Weights of a small image VAE.
Model: 5M parameters, 32-pixel images, encoder depths [3, 3, 3], encoder widths [64, 128, 256], decoder norm groupnorm, decoder activation silu, decoder widths [48, 96, 96].
Training: muon at rate 0.0057, 12800 steps, batches of 256.
Data: trained on seven-segment displays showing three digits, 97500 training examples, 33.6 epochs.
Rows from block 3 of the encoder of a small image VAE, named by matrix and row number. Rows with one number belong to one channel. Each number is 128 + 32 x the weight over its row's rms, rounded and kept within 0 to 255. All counts start at 0. Numbers have three digits each.
After each channel's rows are labels from the 100 images, of 14848, where the channel reaches its highest value: "lies over" is the class under the peak. Only what is clearly more common there than usual is listed. The data: seven-segment displays showing three digits. In brackets: how many of the 100, against the usual share in percent.
# convs0: first 3x3 conv, stride 2 (encoder.blocks.3.convs.0.weight, 128x64x3x3, each kernel summed), inputs 0-63
# convs1: second 3x3 conv (encoder.blocks.3.convs.1.weight, 128x128x3x3, transposed, each kernel summed), outputs 0-127

convs0.88:141159091082127051118065104133140126120173149162094130135133126090159103089189106117106055097162102157123140135082139085107125105156134128107106098137171155187146185163070129104134152152082156
convs1.88:072133161047160101117147149107134161126160166108131132078086109137160148150101116067170119105145095155117123106096127128078138129103177083082135126129124094181133101124161145137176132122148108150137154166143126135142140073146129144118130136114072175172164111161121113202149122142153152167146089035090210142128120064093134122127139163144114157070149164120164041066119117184160115092117
lies over: surround (99 vs 61.9)

convs0.14:084158064104102117095158111154157201099099093143129165149119098147096158119092074111139153169139142106122155088102141139160184116162120165180134183132097118128142120052146100117206112154144108
convs1.14:168133132103110158143141109183141199117177163101173077090107162108095136090103122131124082161135112157167160135126118093136131130123064144049112098116055114121135162118162161107175137102115155162148092096090132142156102138139133146101083186114159097086129145107044123150140136122124165104136152051124128157122143099128090117092135135087142148164077206068101198168088165103146165150156
lies over: surround (100 vs 61.9)

convs0.101:140077103111178152150101111145153084131134123133156159169147156135138092105063131142125070099046073055194123137106142163105128092127098105133143102147169076133082138103135119140074114127077121
convs1.101:053122123117142098136141094149143120088143143071109126167115092091113110140182140156113072150137151160068170086076136085110123145095138122164122135122147110121164177114122155107104049135105083108030157114144088156178165181137100119153120146165083145158140118147124164174154076097124148045184073080116090126129081110165108097116106108111147096185153172122092162122120089142101135144138
lies over: screen (94 vs 35.7)

convs0.10:130117170065120181112085092120138128114114105149094122138102140115164175132181122128079108132072161110120106133181134112148122099158164121090157110105096091052186145036141138116154165123125181
convs1.10:108158126093186123130114109159125084140121121171126090090149103088136132112130117117143114170100123113161148181159114181169113119130077091126134138124179161109081106123134149136144134157145126125118114144114101215101032056106103159137139142115120105155147117157130081116094125122114106141123123108187107114141159100198077070169198151131190063139142164109085172169190181164143060131143
lies over: surround (94 vs 61.9)

convs0.16:154170074173087137210099132125131132133087165095115142147077145112150139114091170183143130104136084119154141120131169122092133136080119089080140103089125113080140143052154134133140112159198182
convs1.16:205103129147178141159127115101145094123121126148134104171141135108127116122138148102114083118080139086158085171080221147151170190159152105145109085165072047152145160148150146150118082130100188080129125097150109164154166124132141167134133133078131128047087140079075138145176108171101107174139129141149107141144143089083118122132133123090066159090143072135135102088131155117147100090181
lies over: surround (99 vs 61.9)

convs0.2:145120131140141088104130106172087116108127151090113140121134162140122133183139173045147071135065144135185146128164115118195137169120073134119106099165171218121157120147159154126109127102163172
convs1.2:118146109127127125116144168151150124135108129127148069142103140082111110091134112152161142182123131065135100120147161106163101135141108120189129113131160193112118113072099119101122125031142135082088142158129128131084194092080109120087131081114070114131076092097081143116100182149128083173197147124101211062142191134119138059118123113115121149141095134133165156142092070096105179123101
lies over: screen (71 vs 35.7); lit segment (29 vs 2.5)

convs0.27:114118135110052106111133117104142112126133161154133113105155102091120133137152222133091077130137155165134085089095141114091163153051136179202118112134146126112162084115103081111198119141103156
convs1.27:101123147148130143119086173091121118105138179179132057112083136166096174146129129146117123100120106156131113111199126150130109067089192099081087161118139119201146110138171120084126067110167145161129095139132066121112159148138113128128130198176135103125130134118180139114089153170078151075129086159139126101106129120122189088129137138142120178146227121164141071076143103104159133181161
lies over: screen (68 vs 35.7)

convs0.64:141082072126112106151138146086138141124188082154112097166178120114071131144137125151098125132160104107101147151243117116139157128133163131134090125199128145156143144081127187068096114100151110
convs1.64:130101035126130127081146110127170077137135133106138136134140117116116148157107139168127125112115121094159152140139145128162109097136179154161206157141128126164143129135135067160121097170111150101150118129167097101093174183145141163164109176131144065074054112157178172167168115133157108122077113096079137230137149101154125063174120100173120125152166123100102144087187076115078140127112
lies over: screen (84 vs 35.7)

convs0.40:088176101136076113155152102179089148171177114138046190145161180106113085149112141158156107138170151132144126113123108085149090153168086126157091103187135129139116094174080098096098127134144148
convs1.40:133180124160123139136106129129098134171156095107227059172199133125165142083111162141164132095167100070104143174157140103182119114137134114182119128171156138120163140155141128120136135149198138130140147090140134161100117146166105170189097148114130134129119158107195137082115165054146143145114186123159138168077084129173109166143103169193106076149111082155110065132130156136112155113099
lies over: surround (100 vs 61.9)

convs0.0:119133135197115152138106149146158110102131170078143114168117114100144176142161131093160143139189152157109132151184112083110201140189109158118123107124105159177198122103111102122106135136034129
convs1.0:119170169081156156139074105063071146131108173132128126144150124168083125137084181076182102097131115126135143149160147131077111161114107143169088159119107114147108118119195126190128139079134120148206173132100117119108134180084073098120100155138142167215121184149172147111126073132100078124056104101115123180165137093154101152118102145135138145151097150116069151116168150156143111122173
lies over: surround (99 vs 61.9)